python train.py --model="sound classifier" --dataset="single English command words and digits, spoken by a formant synthesiser in many voices" --train_examples=78125 --n_mels=64 --hop_length=160 --input="log_mel" --spec_augment=true --win_length=400 --targets=["word"] --num_classes=50 --arch="crnn" --norm="batchnorm" --hidden_act="prelu" --depths=[1, 2, 1] --kernel_size=5 --stem="single" --widths=[96, 112, 144] --rnn_width=192 --rnn="gru" --bidirectional=true --rnn_residual=true --rnn_layers=6 --label_smoothing=0.05 --loss="cross_entropy" --optimizer="muon" --muon_scale="original" --learning_rate=0.016 --momentum=0.95 --nesterov=false --orthogonalizer="newton_schulz_5" --adamw_lr_other_params=0.00089 --max_steps=1500 --batch_size=64 --epochs=1.2 --lr_schedule="cosine" --final_lr_fraction=0.01 --warmup_steps=40 --weight_decay=0.2 --adamw_weight_decay_other_params=0.05
Rows from block 6, named by matrix and row number. Each number is 128 + 24 x the weight over its row's rms, rounded and kept within 0 to 255. All counts start at 0. Numbers have three digits each. After the name is the row's rms in percent of the matrix's.
# weight_ih_l0: GRU input weights (gates r, z, n stacked) (model.rnn.2.rnn.weight_ih_l0, 576x384), inputs 0-127
weight_ih_l0.424 096:148097075118134136111149148101136093159126113138164171114088111158120125148177153120132173112136136146085112148132151152083126123142156133156154118140113114177148151135115149092102103100134097119112140137147175136139129137109079070110160087126121128136112131143122117164100128165120175131113117114152133097109128103121100144129085135157119125148137188143137160089150125142148176171152
weight_ih_l0.425 100:126079089157137160087141136106125133126127054172126136152112063145151144164131125127103092161090162133098115130127129088064088112123115106144154130154161100109155142147120133124134149118125124120107138127100118116143123170146094134163114127136102122143118100130104125136101125133100125141116126146114142152166140105126120113088139175094128166110109132169133104119151143162091129115157
weight_ih_l0.426 104:105133160087137137139137149127140103125139116147119137135119126104161152124129203166100131112111130137154132130121134129143128095121123148176099162154110135141077130151115143105135156103153145123124117129127098068144148138125080115112162121156095109157134145134116119140118112134141114101116096159127131133132093104159175139112101102100104127130141102140120074153181099166146129070116
weight_ih_l0.427 100:154127128114079074127142110097113123123143132116145108108137140161122139120142089141122167132163127155161123135114139189132105127141120131151126128170113116118143142118156111111135155116127130116129139142139119121142162135089127201126099128113113109072157116097148131088087156151130103147104151115091115046138122127138157119141182142114138119106123138150129144153129186103122091132153
weight_ih_l0.428 098:116154120112162121133089141111101097133115109126163147104102115123147124112110138124133123159131143086166084137149171163107120140127120122113113082112190133141177127137153134179111140139115161142118145137168116123123144110136086126168142139116138134104165131143140127126060090110139108076140101127117094095142131117091135105132094118112142153166092148132145138159075143131108079142107
weight_ih_l0.429 096:154101158102142140147093177100163175142128178145117150137082105134110124125105123120118112160136119125101111103104126153161163110155108069161155160146160124149169101137133146099116094106116151114138118105103104101102115133138113111154161151126101108121111142146177135157124118160104157116171099130104134139094148101118141143150108093144112173137120145165170126092124119093140162183160
weight_ih_l0.430 097:096136131087152142098127175118134146114149164112170142137081124136120192117163149122084086136143075107129136127131094064089130156146088154078119151125173130107138112129098163140105155170142130079145151165123114132116134105118137078140106177100136159141128136156145085129164142131117113089163129142098105145150094098162127155077125116137142081146130086158158128101149122149132146154164
weight_ih_l0.431 100:130101144130108163150161121142140149115126080118142140118099118150116141121102090124126135101122095148111098087133131113150103134129114149178071128178156108126123113115089176137141124123129135130135139142131115142121123141086109099117121104125157094154155125158131123132147164136163141109127127133105070143127122178158157128085102139141129080132129075106128149147129109132162164104107
weight_ih_l0.432 099:142123136156154137111123058140111134140114130135126122131138164130135111127143127117119179134119138103110128138125132097112151156120143090134125129134154144119109133077126121145147133147128176149146128124114120132122094124139163087153083098123096083125127142129108102121151126102129113112150122154081132105118140104128137138148115121097137125157129115091081130142109119096129166098122
weight_ih_l0.433 090:101134096126121080154100107150122138127100121119174124138088130123118135093144107125113135109125118136107129157144145147116141112137145128135143122054108148132133108140129128127165153172138152145101133117072144147159126112144152124119154124150164134107130090141139177148137128105123169150140101156134121107135097165144170141179093154155130096150125086123130139093120115126149168091106
weight_ih_l0.434 092:153136190096090133166140164183114085129132111134109165113133093134097090129106104145146100140123146107135118107118128128093132129148134089123127088131065125123099121136100095112143143098069148108139114108150131132126094134132113131143190102152154118098161143127120130097149110135120111155104116087137134138155167118133114171098145125128160103158103142116116147139154143082124143096095
weight_ih_l0.435 095:122125093113114122145120099120148179152142130140126162078149109123164070125097102137125113131146129150152117126117100125116110098183104126128126132101119092111115150097137157118110147130085130103153123107144128127135101143115157114088107103127167107111116091062076124164088097160156145104159150111127130145146090118136134120148133129143138129139152095133127074088079111113127165184103
weight_ih_l0.436 093:105106104137156083134135166184123147116134141139089123128122152113150137151107143139078136139119144138135096097162121083102154142127130119124163114133124124115142153174120138166128129149134120106165102104118136104128141149143125088177154162108084140120139128152113135088175143107104152149112148124120129090107131175134136145095173145159111145172121114153139121120136098174129125094166
weight_ih_l0.437 093:164187126135112155114141154110095107143141116153101157129121130123121105144100098100130128127145133133082136155136114085110101136125166119125151108118129088122091113148131135139097148132127138106093120105100134169095151115082128139145160146125204127120103114130112107135165154211128139127110149097122108103137131133180097199108139143122139108133121164130130143087147135107179165152123
weight_ih_l0.438 098:156100130117085143127142128170145128105128135122147113119125195156122111118149100124130147133127147081165134144128168158122135145118130159133162125117113104155129080151133150147106113116158108136134120169135121110124131141145136130138094129152128100131113142117140140140116109182110088115083099145109157097155087115157114087103139081124076139129159120099144134158137112104118124136141
weight_ih_l0.439 095:115107139124146126120154152124136128142153109143101129134144123131126155143153102085152108116120117149133134109122086182169110124175102103118152133096142180105140141081130147113143100131106164131146131132125123116114171161179117131146113126154111149152071137101101143134090142124094081174150111144115152128120129138136120149156166129112156121137127172111155118151087115144062143176113
weight_ih_l0.440 095:162138137114104101143147163142108115146155117147161127102100120152171116096121140140111106087129131157147129145123148123151113098097114137088142132125143143151147125126091144134131120125141170098127084119151108128112106107136122183110127074095140133073111110096135126072067102114121153154147133153151182161156107094102188104122180146092103133110152120133112119149118150135143105107126
weight_ih_l0.441 094:135099133103129119144167126130110139138117087170172076138097172076174162142180106143138130136095170112129144143108106046137127102140089142147148120139136100112140146099111110173110124087113088101114128115133123121114129127142113169138175153162158162168159113148173126097192155172076111101095138159084121141162125143144104147102126142182141098074131134128132090118156127156155113147095
weight_ih_l0.442 093:165160108120174097144151123103122125112158184101142132104119127113099114122123104110146120172126099085153114125123093146112110132184130106108127117147105118124140159137104183104121133143122118108067144122094181156062119137142182096119095132159126101076148114138135148133155134117111152109127097169142111136172066108140175138096054153125085096139153170127150151081143116152129092086150
weight_ih_l0.443 099:119133128127110169162144138121118111127092147094090172130147145123133116158098153091155155152100171094142141176127105168140105129125077067120126165123117130169143105130161132142095115127096117116130111132140095095127122119140100098087104118086095137167132154118115128093123131114166109122155112143130102117177156142125154130088136153154127117117108110093114127103103163120123121125118
weight_ih_l0.444 099:083130102131130110165113141146145130098110119127089113180144155146116136135159168113128141138177147100145135147128133123100118084120176111132121118157134085127123090125124116172150081111092122120138140080093171155136076121152102177123151137154153141122142152109133104156134096092155101119110119143141094129163104108159110176136130146083140098111115134154166115101147176111123142133091
weight_ih_l0.445 092:110152139149114107100176086168071147147146102116103136116139185082137127120102118147138171130155150127130114183131103160133138117157134096142145105090092164109164137181119144159152152129110102140164110115149113133121151134159130178150141122128168159128153079095134160077180101120133159116116112126085153139103135135151120120117122122126161103110104157125117147124135151169130125106109
weight_ih_l0.446 092:093139093154094149127142176133132146091117116126107121171129165092122156126129133132112103135104134163103130148128137159125142124104140107103144136149159109129130112092106136127132148144143090142130122078181122133144151132137106101136135123165123152124174142120081101099163135133108151160148142172123121063113157110090088113149179085123138105113118170127093148159122131126167151126142
weight_ih_l0.447 091:138132149147166157119078146155100133146105113135115173182115108115110130094075139128169135118136133115048123120150110101139122139123152155156167138177119125123087089159113145130103124121159060154134128134135140083140123125145129111173159112123171172113113122102147116122124107133121113138109135089152103154080150125114144151172152115167125138124128122139090135151107079146175145127141
weight_ih_l0.448 097:094165073121146107101162146162097146091065098180112133114149122115108132132125137127130126110169118099167097149156103153131125131144120124172136127142145082148102119109150136146102146126183108138107152116113085166142153142102192139146199161165067106062139151122126091174111116125116161116164132131101135109056112169137088120126108117097124078165124129130114110143158136138128093136064
weight_ih_l0.449 093:152136131114109134165118133110102144138152111115107141147105086104149165108151091119100104139158155163137116079114169123110127165103162117113089101134124139131148143156133139114187141144144166084115119165116129121090126128123119143172118080129153155093112143156131110143167114072099096094078121097096128161144100147154128161112118129136117121088118173120105160108090151099167134152122
weight_ih_l0.450 097:163091119142122125142133144123134140163105169124130150144139136130115124134153118131155096087155077155108135101105130130104121106131161159159138105153104147120141122136121111143102093132133147136093055126161142146143147109145119110146091116115114160087148120128115121154123106127108118139156168116151105109141124110114106144087126103151130133108084133127109164154108123120148139085136
weight_ih_l0.451 098:148127138110149151108162127159194135125109138102129127137105140134149180141127092152143098132059130160096095077100130093153090100139141173123160148121148149130091129096131128079136148074093136118100173085140107141097127180123108103110133171103136097140140088116150136152094166116106139115112165113104103143119103107159147135127180121159115107132102139124146128144128104150127132128177
weight_ih_l0.452 090:124126218105143124119112121139144123131126140167163090131125110128141117111143132167133124181102156163091128122181145110123092120125108120126088099109133118115123076105175098115137128107087127147112105186055102094156092105134107096128142096126136139172155150149104148130154111122166112118129156096120102107163149148156108164099132132138135131126132122167138140114129112109131097166152
weight_ih_l0.453 097:109132110097127119114141089150127129093112094090120133111134145115135146128123116155148128121082098108140142152158126129095094128147119112118123084153100106149105138101125107121103127128121147098088120107159090122126108139137146094148112145143140100164156127082107149128176153173097123143149140124181151140099093120136173123085106162178130131092141169116098122115153132154139144123128
weight_ih_l0.454 095:122140116100149177116204099121124177166110135109127167145096080124087146118094125110108060134119131174129107094114103134121102131092091154148149167101149083136157092160142141169106145138092131138144130149133108112134146124121151144181111153123124162126151105130110094148168148152161179121165120081133089165077143124143159163100158117125101125153103103126135142085172115131141119105142
weight_ih_l0.455 098:165103182136138143133104145088125089087116142160107107121179161141149137157102113120124147144112136101123094146135109154140119145100114116135125117156139142102125158121147112078153121123118149124114144103165124115048118089157176151115122100141108146160093188091109108094159139177114098116146105123101120105137172111131174166123074159146118124130107124161083105093124183101123116119155
weight_ih_l0.456 098:092107109131167143135143075154149195137128172115117145099124087104152132086111171086097187128150111107099138086137117104102130097161121148109122138112124140127104140133130114109115131137181142135136103147103103116127072120159151138090139143146150124110112121117134170103163091100136106168129091122093129099117143143123110136151110123100140116137095123152145110128122144130122100128124
weight_ih_l0.457 092:122109175142106110117126109192106153093140111159120139126117122133145154113146111112121100143142075133143146123157144061132111146169146164100076151153140145108158126091133132098121123144113116073154141129162111113143086073127159119102092118132136136121105131111128123086145120120106149115110140121128153115140125150137191089145126091124098163144102122150140119189120118140138158108136
weight_ih_l0.458 093:160113143127124128128128108088129098149105095158135117146161148095181141113164105156140096148126120124147095115091130146148149129134123131135076148139117124142125114118172120138150129096124112143142141169137150137137109162090118126120132069091156149093097146154137135114098073146161171100176103158094146112128146141110111106136156117128143093118121090117146136122125131141147132115148
weight_ih_l0.459 095:114125162102111094057134148107176096138105147162095118117098158126126123118146131118164099103127077110140143126120135137114100098131107101130110134122167142127111116121116128109116093159160165111126071107138099118162162133151099093099158112109066180151148138137139103095118131129148188147114138102156143122151148140132127087150103128114164115119122145109123087137167110175122080138143
weight_ih_l0.460 094:143093128095101126089126142128119125141140120174126153145125154098157117162072095128095120119097119142111116161141124131112117142138102121116098122150130118154177121103149093146135112146110141116156096123161160105101140123144117060122145097114157144146099170117115141096102149113140125114105125098116136151147091131125141141121098102130123175080112111149118132095089155113115125130140
weight_ih_l0.461 099:106129115151153154112122119170129083120120177132101126138127089137158104098107127094122131077106165114158144151162172082120106124129115152113133150128114108154166083132128113144157099134135141113169126128105170148128128126133091146029131119138136139221152112174124124103135139162155120093184130101126102141179126140138149068096181136132132114145126162102098130103157153103144162171159
weight_ih_l0.462 095:128134154118111106137120064116117124088162120149148136130122159077088114141142097114118157163144175177123124112096127124119121101146168146128163103106117155160087140124096120166109082108101153142154181096133154118107141131140173143106084123157139123128091084112113134124147125142165091161142156130116151127091094134163126161144112134122111159078125123111144120133134130099172156151139
weight_ih_l0.463 093:129111105132126157118128115113130138143160127123172151175155086169121116144117121134109159173147116098147149135056135150165112168145098165166133113133128131095108118128119116073155132106131121162142137135121168135145122111126121066087149063125127112151132110132114111106146125148155116145088105152135112118111179128128113110102124128140123081172105127125142105117132160118131127102134
weight_ih_l0.464 098:118140142150150086108105164142091139155140154152112120172097164164098176138096153189121120142090125075145133113113144084120139167101144123114121113129095120173116105122125119133125144140083182076101146124174098082129162117119110090130177106085117105173131138133103094123153148128107033116104136121120169136158185079130149139116111106123139114129103114125159129169120125149136113143170
weight_ih_l0.465 092:109139168146103107141132168134143099138100185134089104123147105131106122083150119130089115125153163107132119130153117094126124118075108133101148078123144114158120134141155091147117141110171129120124128101173089152177127122110115166114129085097104126133121120156122150124137177157134161154104112169112108110105158140152137114114086106120101109142136095106141140117147156108107135125133
weight_ih_l0.466 096:110085132128100150104133123109087181162147110175163156110123144099081118118052122158151132140146159144123122125117150077113149161130116146123147123129136065126152155113145135114104135157149105139098143136067117112106146108161165126119188124152116060145119091093149116108137106103124195129152127104145167140128152139148125116137095101120091101134130125148130156163112170117161156119149
weight_ih_l0.467 094:122120169133157153155147150138142115129090119170170126107124115137124104145119085128128102121118123048101094124125128085151128167141094138139112107142138170099142126124103125121166139109102102111122105150135177120144162122148106106106150160126100111137127134113136121117119109140098172101189128142095149122097143126125123149095139118164126133118102132167098118165153113139085135095147
weight_ih_l0.468 098:152128118158085123132133118154112093103111168124162142077139136095116146155100082122134126138157180105170175161101135085122102120167118163140129086141148077138143118119094165122125107123149106121127106114124175184113158119095142111114125132148108096140088164140079169181095112144138140117138124126150144107096126110115155081141108114118143120150177114102150106125142107119099157146094
weight_ih_l0.469 098:139120095105107079175135098096121086127117099166157155109091128171158142122157129147143185176146150133138134115139143109146147143116131131115132159113114133114153138110144132139094165093167144125124132122095110142139167150114144145137176135144156153203113078158139122142099115103135185121134114147137119109159122123153139099125104153130164095121156115141117101146095123139159154132115
weight_ih_l0.470 095:115126092152095120125146151148135087141119170134135138168112127115133074094121120120090099159127125133115119133144175138156113108138152135157122116130118137137130106118162135107101068149167149171136117177105120108103135150103126161153094112113126128100114099051160144124102130072161111110106155133133133148168087113147129112169122158091148145135087110092157132086162089142132089090125
weight_ih_l0.471 098:112136129156127132118139180125132154105098138108151113129150080064128110092141113116128122120126149106091136122122143169142161111096124106117104097093138183165117087176137146138173091136085141103117112144108165156136132112111181130153091184107151144113095124178116120083127115116127135162167181137180105129101128155164144144099110129122149087078134092134120140110182152084116062103154
weight_ih_l0.472 088:132124135099078106137126141125115128122150135102169087179122127108121114114112137090084150104109110135162151111157093103116130165144148147142148102116138121142176122115144126140132117062092143101135104128118133132114107072112125140128128159128167088156090120161110085132115124088172141126087115104080127099133076105148101129130144120125088111137117097074185168129156156197138121129160
weight_ih_l0.473 091:128129136132105140182102118117161132169090123130171118109156137120110082144163130129163132112164133147118134144129153152107124071104137141142161109133105128106141126122115133118140124105123128110091119168195100178095146127139096136153096150116151111166148130096165153099093125107138129183186131124114126133130123143125109135110117109171152129164116136113123153107118133124151094172139
weight_ih_l0.474 095:117093134157124110124132157143123141138125131127121136124119089132104112164141134114106141135115095163090128093093087121127107145144135134134113107105115078104155137128121091122156177111105113148124148112151124134143111103103112110133112097113099118095160084186103132145099134087119126120108131071131150120140210144129101142142128061167147142166133111098116095130179133100160142146126
weight_ih_l0.475 094:135102102121110069146105141175137128100132152157150095151104178145115112075100114109138188150140149095179115145078134102150139123139143081125119094120137150152088101153156146145143135151152150123129139091146126122158125121146150138131111093127115155126135108129131153154106120119137137178128113115099139126165113119133106135115107122099123117093117091108163121141101101099091125118131
weight_ih_l0.476 097:143157086131104122099160168117118173105133115131137191156147094116137124123130149149145118101181129099118103110203147144117149101139149118110122121136126104111153105092181138149127120182171147138129125133110125114136136129154101157121120100107141120167122103131140088134110099087101173101114160143130114127095149121115136081121087125128134135115113139121117167098127132109122147107148
weight_ih_l0.477 100:148149153103102138124115134132131094131120099086118116169152169130151132112135115140133097122105111138126138112133124114149119108117105073137136123125101142128151107123136140108114107132102127102151122117149110093180143112158155126133128153116135124102111135148112065114151124152083147154080133122142097139183199136121165118141113109132090148095148103106151143133160131134135107113083
weight_ih_l0.478 098:113100151119142125121083150100113119161103150123125147182160142097129082151134116150135098159181134129067098113129132084148121158136124188132146126125136094151141080150140116134149169148168148107168108141114114146122151116076115085104125135142167129127161129189154118108153147164126110106090142078169096098127128171130113151145098123143125088132127092150123129115140164124118114129113
weight_ih_l0.479 097:083164135119114082127163093120143187095161142091137146123145113132121105156125148107157089076105088176103115152137108135164163117101160105150125115164126089103072144168121118131159154142144078113121138097134127169156143139110102125119142154115101127161147121090121133148108152130135156122133132119123119120159145118134114130113087163117118104109140092110193078120151141083080140142120
weight_ih_l0.480 095:143128122137075130084094138151110093110094181160095142116145117141150142144142101135102136141103098147146149103137130144092128167143086121146124109153149177131118163180156200149136128126162121142109128152149133134119090148150091120095116132133118119148154142161144135134110101133110141105118106181142119148129168089138142095167121123120111089163149157168084155136052115155119149157157
weight_ih_l0.481 095:164150133164118100144137109154124164145108132140142120160108133112112107142095112104139172168129163117117152154093111104153171105143116097106188114120125075162155128175112108115144110137122124099128156127131158138126103126193161163150148141132149161098136116124114173110101122117119094154160101111091091167158090090154123157137145180131139131136101111134146126151133115104145114074158
weight_ih_l0.482 100:123123117168128108115153122070124146154122130169130107132100165129154138083164137120155136056158103131103138127182133115096159088184125092153115136114110171174077121137152106195116146104118114107150137149119133151176137139120126201114132100159130117131111128078144134111105113178123089114069102100146170161103095152153188176113142134127121138149135107155099152145113160088116148167124
weight_ih_l0.483 083:113148149119121119136109104117155165121153098142111127138156157100151168154107145144139118142122070127178091130135160120101132144166146103131112142137133116154098158133130128164102148096141146136168098147191121115145097161125106109096149109092115123110132190116110126162090113161083111161170130143066162129074085141127138094154114125137074179154125154120071126126098150164123102121118
weight_ih_l0.484 091:130133128114106148153108107143137070163116122072122146124109151151104124113127169156147083151096124111114117067129090134132129168118136132133112102124136143137159149160093090149051106088098162101155154158120152126153100118163128118097105107083078140094154127171097174157175112117143124158122150134139088152106123108098110149107137081143112165154143097119191125107113130163099105126155
weight_ih_l0.485 102:109151110163123116140130134135095147116098134121123134106137142095080109123111126158116137120120180129128147154156154133172146111126144133118114109141133095187117110095111134133129135169142133125137135137158133162178152143098096089119107122101124156142099128122125158141124133173157120151145113103157071054094063132122116134166135154121057140136148145123110131138119116086164160104113
weight_ih_l0.486 096:130093113115171122150148133117106100134134137083142147141129155140132173096110164105105127160112143135156121119120117150132126143114135157123098138140091120139171101166136147150125081149097130085165087177165152125104100114130137109138100148116109134072124120080107143141074145133104107160109115120173099154110089134121132089126110136119141144145130113144104151132092112093142146130093
weight_ih_l0.487 099:139093157129142116125173140081117144121118085123131135129120143114080112141144165159103126113139171122144146116149087090130118164139106121181105158095150130131174109159117151091126110118101111147111130121106146127159134105106102126145145146156135112159161152180100110169111109119152182078106127149157109172123105133155139115123115154108148174134136126133146126132129073149157102120089
weight_ih_l0.488 088:119130085130141079135105127108131102108092118130156136142124125093135155129170096144179129152131143092117141142133123099107143145101145091131132166138156173129122113140133142147090130100137144084129147147109106111101111198149114154118120108153119150178136116132140124074119133074154115136074153145136118150143128083119115127156137138144096133128104110101131113148132170142130099125105
weight_ih_l0.489 097:154116164147107117123101155125136124148133130135151117105118084129124126138090137100159139163083097103153146077117112104152151140126157139143119130147148162136125148147135116082131080133111148106144110148094169100119101155141129125088145142133161171107124166128107132093125093135160103135079117133098102129117154175077172134118147099104134126118133092105169134165132102138142101135125
weight_ih_l0.490 097:167138115150177124144110103159134106134118121111121128137119149153120157152118139140117169089154112157153139141102141119117101115172090128120103160121128129165123118112128126138140124132154156118123128140148097153100126124161106102126122145138076153154117140112130142134165114125086167136128112092129123103096185134129040112123122085140131129151143106103133115155138085113132142093164
weight_ih_l0.491 103:131138167149121153076141117173152104139134128158138081081166118155121148105107154159138071135121154070144152121115127142089135101149164151136112088126129159117145093185133103109131130103143123122118124103111097159131123136150088157119135098132089180173162138089128137112132144115070154136143119151122131176091140131142179111110133172140167139136117137148146114133112132122101133169139
weight_ih_l0.492 097:161161149110119110166155114156093163108116098098132118146119145141085117124129172155154077120111119141162155098144092100129104129175125119119126112129131095156107101152132065134119115120105132083127119099145140122133130116124099117144133134120140140149156124130127133161111140080131116091158142111159176135156145119141148130108152150149121135092109124108140163117107158144111127116101
weight_ih_l0.493 092:063149171150130115139147132109115121134137097167122112136097123101083148167135149085151128108113138120151102122118133148107134136098149091101120130099171149129096130118147169137132122173123131171133124124155113128120146104156121105116101141128113147152135107139126133148104146113092126128168138087116144187096142123119123074119055133111161151116132141088085130118119132133141135165080
weight_ih_l0.494 095:118160149168091101169145108157120173107130124146157156118133162104140094111154126135103084099102119084158117122150104217129133130178135125148109159134109093141127142176128150093088110139130127162127097101099134112164111163124121140140149184127087129158153109101150145118093145143129082146150134160138154130106107098111134093153105079078103133134112169115158147141139136129145174132095
weight_ih_l0.495 088:142125141132162144117125090145117107117137127142151114107132150115107126145155126182169166096127136117165124116107138082122152133106069084118106156172134107204098091103145124165099106147097130118144124148135122101126107147142151094123141109149133111133138169114093123164145145112097160111163128140170112081121111152086101143098129137092118136113130119076122130083136124136141156106085
weight_ih_l0.496 095:084154112101132139132162151133190147104169139130100125104115179158161139161109164097152099130085116102097090131127107150139111151080108133121123126107140154119100158137091095135137174117142125148095129102123117132146147146124124147073091097103109113094159100117131148100118112143107147142151123178227146149143161090148151129127145145110125131144146156090089130140095171126135119124164
weight_ih_l0.497 096:135148193114089149128122123109117096093137107149137119115141144122104102118164104107112089123160147110135118118149095135100118114138103112132096178110131109144131154140131152127104093109095129129119104142078098146135082163143109151126137138147122121142123155135149091124088107079081137145153139161153104151135126144121112154096123114073130104128134086135164153094139117155132109146113
weight_ih_l0.498 096:140117125166107131140127079106094101126090152123162116135109096139101164132128160172103106170126118090105155149085145106103175182076155130118163140147130119137104140139130127132128118104119129137159157149112094146131097120146139139135157146138120112128119112143110163105099115102142156108113112123138131136121115131132060148137106135135120143069129078112168152166127150161166124079075
weight_ih_l0.499 094:141127139140128112152141120168109123141103153090119160111154120100142144117119104137067095125132146092096111119089124172129136122179113129126163134127133126132149163115106148094093122113120131136118154116136151174120134110097157110138165132094143123128125104112145191109170101088116071134087132132162121113110126149164139173172107116135105107140060119095122140099120165105120120163142
weight_ih_l0.500 104:097119160124157153118125117130131104119104101108111093088142097133103162124152167111127142075105155127137117148104129070103161132125118181131171145133111134122157121131145107085125132085129157105137143143173118143103116135118132144109151169154100138117143108119116123142158185178104168147181114125088112098124156141148122119112150093118130144150105092132121135155155169149151135109142
weight_ih_l0.501 096:165127094127118133112112097131164069127171119125127123130119150097144069169126097160141112152164109116120159137102092136104138110171149125113148151095137184143114098146086129105128145126112110117092147155146135166164078123102101111151138144098117128188150114083097086183153147079112106127183132094138156176076156131131118153137147115140099099104102134095152108188183145153106157169138
weight_ih_l0.502 097:167129139141101095124141108126156147117091155142116158111103098133121062134105109129197111129144100120118098114111140131153141092127130141142087124109127107103141113104147152118107079121139093129167117125137108126160106138114116146125116091144159093093123166124109112117126114121149126132146119105144163158129123114143141108137149109085128181155135161128152173152099087114121134154140
weight_ih_l0.503 098:163148126111136128120108147138132156150073129110168128132109130099135136090105142137150127147128147101134112123114108185131088140155129107078117139146093118129138095135119096151151119105174172154113152106141077145087156073112172151109108104116143144127099084116115157122097138134126157136137117129119118130113083154156120138141104162113132132140154113133129019085082118093115145124144
weight_ih_l0.504 096:122127085092124166145147119152137111120080146108106122156135104129106158137138161128149122136114122117137056114094118087130120134088137139113152173118121153132077114086100123111117107102144154108135181136110114128118151140144136121122061075094111106115151117153147127105091101126139130146084175149126166141138113095098135099127143115115102159146112127144167128119096089179143139142114
weight_ih_l0.505 095:131134158113105131123076144139117124081128149138127154115101090125134055118146153096088154133177157093093129136079136187112143157076150115126122159091120106119111144129125166130155138109152148141120144125111137150095134127152130121095126132122128103140115129110125127146154111154146150121158091115140122139128131140091170120126098156112127124126120126122097139110075089135125078097139
weight_ih_l0.506 094:147143149137114130125112147123135125148128129101129105129128125132103125143101133173159105149138125121142123112107142125112157151175154118176103122114112074137107119070124109094108122131127074135176170096133127129085137103091102085085130140155136142107103115152116135180120086130153091160137169137165161169127114084099077128116117096106094140121111082134142100111126125158096122122118
weight_ih_l0.507 092:136121124138087107066149112074098115115117083144156132102111127163156120123162131135102128159160163109118147144145121128098115135119113121107100085124127116124145150110115164181123137098161094147133149166182144094104162163137161112185150159121109138133104120144130135149132121124179183088150140113158145111146115152127163104130130075143149149111119189080111126126128131081192122172099
weight_ih_l0.508 093:108125143152128120138107140146125108122151159134093075126152108121125119156122100130091132101104163141092187110112120120154127124124138091161125108135148187134087135131172145104125094092114104125093128102120150106127129130105131133106129176128140136125110116107148170134141108105145093145127153129098125143144151158148150114137128126099128151157131121127122118102168151166057091137140
weight_ih_l0.509 092:112103125153108155155155141133147088132162170161130130094098115092081121103105138125171109121075170107117141128136122127157120122117129098117160116175166114094127097147090162148098139128149156129161128132117190101115144131167157141123113162141111131160178091154106146147127099143133081143139142141133094142127170086132147148092126112126153125162135150155102146138139121131100077114145
weight_ih_l0.510 091:128133100100143177166185096112162107067133159125176112133102130103121162101111143101119108120138139150084096158139154102131114102149120120128143102129127150104149124156137184174136121171148092143096089100138133131134112154173084115121158115116117145154143116094126117094115096113130160130166129128125137199147148172161102104118098134071113139126115136136137138087116112129104136085113
weight_ih_l0.511 103:134139174099110128104148142161128104137131121126105095126151103102162125095110137133139128135103119107096149110158153082104133145125150104181113135129101139131136115106110121141109117136142120138106092110131154131094113159126128183122131162137108176175119102112133150126157126153134127134159106151143089141115139160113140105132147137146096165104142110142139151110095172133150125143079
weight_ih_l0.512 094:088066154162102140114139126137152117155143082128138146137146101130120137070126163108141137118102136141116121124092161092124092137104124101100073140126112166127124106135149095171115120096102139132106153149115145133123095117183111127135144115093118089156115115175127159115150172117126097123136142105191142135122086149157150198172106119135141137129127134144152119132092089130140139119135
weight_ih_l0.513 096:136123118165109118134135137088086150124181120124130141146140106125138081130116133154144132133155118139096131095087086132119162102148145187095165102104101107138193108118123105148139154174111113158165123179103136144124140128094156146226158115085084152115152164098104134143137110046168104143117117144170153117100117100119126153118175092107084150131101140127134116170153142104141127168087
weight_ih_l0.514 095:095097146130173129111138155116110196082112132144129111151116119090142110136140109097122068116150146114152106174131154118177140138095124153122169184166133084124140069104135155170172160098115150144094133107082171161137152128097132125102146133150113104122141147135147146127137120146108162122155102138121111171115135132096131109138125128086134082130139114132119134141148151112115120135144
weight_ih_l0.515 098:124106137140134109155146105160131090150059105105105135149108131123093168156085182155127153126113145110121115146117127115129151123107131093175161110145153149177109120191149073086140185121096139096129094133138089144101154098152063103155137159116092120173115144136119112150136085194118126179122120099138098140147191098102125118126122149155132155127100146104095107133093144156107133133106
weight_ih_l0.516 094:113098149104157154129121121118131128149153118171107127127107112201130171145150140156122168114118146116135112131150152157116116158082104146127138167125099137106099130147130087135131128099100134100159171117159086160118097106107131139147170140144096098133101125141103143189119155183090082111157152085142146119122106107151140131113125128151122153130131137098124120125129147116154160061167
weight_ih_l0.517 094:149170139110092123121098138106166125121078166109107146133151142147153141145127097124136114105126118152165136129124135094126130127147126115136155128127162121123129088125125134061089143130115127094149153105109100148126122099149149152098129161125117126116097133131129111095096104157122142148157100129105160103086142105133142186130133118155144139131118116151082073149128144104132131137137
weight_ih_l0.518 104:142131105124102152137098116108154128107089108115102144121108106125149163142157123149127169074143143146089121112116066134136168138087117101134108126129110166165136149114138154117150176168140124157106185142132091166088088147124128090144101079136102130119138123110117139119114100147115103124154145134121110155170138098129127147099178140145114087070129071135123121124109142111146114079154
weight_ih_l0.519 100:126127111144106144109162161160109119145113154147136101144117147128111157115133097135126112137133131095100126146118129107131109122119140130144120161102100165154148104119118140112112117164119106126107114122133128117129129121131137162126099105142153143148140127128132111113099143103126141178082119118128120168105096146143151107142100131110070156139122135129148113125101147137146101146143
weight_ih_l0.520 098:085125160128099138137085116126153141105129134123097113160140110055147122146147141159145141139133090150172118108169144082106159134133122101120129180095154133141101113142110099166152154098116116144202092135132146092129134141144138154107135099105184097152122142155117077133136088144140167157130131118128127159165112150160159127122133129160104135102095121179092146069079130100120137137137
weight_ih_l0.521 094:141154117160123111133139152098131146131092153123155103131154116149142151158161128134128133101109105127078108122169114118131138141145130135139162142094129104132153122125152124110127104111141138169128152096099114094118152102154111076071115171124120071134147105131147106143134118155085110135138153183127147106150188112155151089135107103094124113159109140134098137162115099151166061156114
weight_ih_l0.522 096:138125167096164091148130130121140138139128137116121129130119110157133119117152150137090133058055103090132115123120106106127150138054150126145113126117133114121170121121131074134122102143105086136105148099152099107123169126153163141089116104128125102115111122125113139114162124147061123153100150124150146145165135146141148122124138132173155099105125107114061177084179177107116117110165
weight_ih_l0.523 096:125121143152137129095162095101085148161126094132122098144165124124117160133111155165105139155103149096125091116122120137119068151163143144107108151152122115124118089115105114144110163115106151109147135126138082127130162114122121116167159182114146157135154100155101117116193128146112155105149157086103154158096082121163140139142147109135162175123109128140116129108146079172134129112154
weight_ih_l0.524 094:112101163115141098186140166099145141110129112122149136112175109136125077126151142106102112118131100160132093113119136143096121100149109108101163132118130116109109162071138107163106127120137120142104098108122136106145075099120181138085143094080136145145146163119142097178146121135103166138114121140127166132129133107116145095112171115146101203116141153150146049116137133131142146114100
weight_ih_l0.525 091:101154117132148170153155117122085130106089148130120117126130142159122111112165122116098137161162193092098126121138129144144138132103124114108115110177136142134148120147114160143158123132130120133161149135146077146113120119093140113128110092117174104113123126098122142101150103183104154135124112132155162106154112164129109141165154108079152120118135112162141152079153111144174132134101
weight_ih_l0.526 103:106106117157123145138092182103114136090105146097124157118129164178137149138139156130132164108134132107113116106165156089154151138133126153152156083139126115076124144137136119105125123104111138156134138110151098121139139110156131160130125128135133134106160164120149113140110117153169160100142085105080132135132104107143150117115102168149160175144139127145125121119108132086121136109106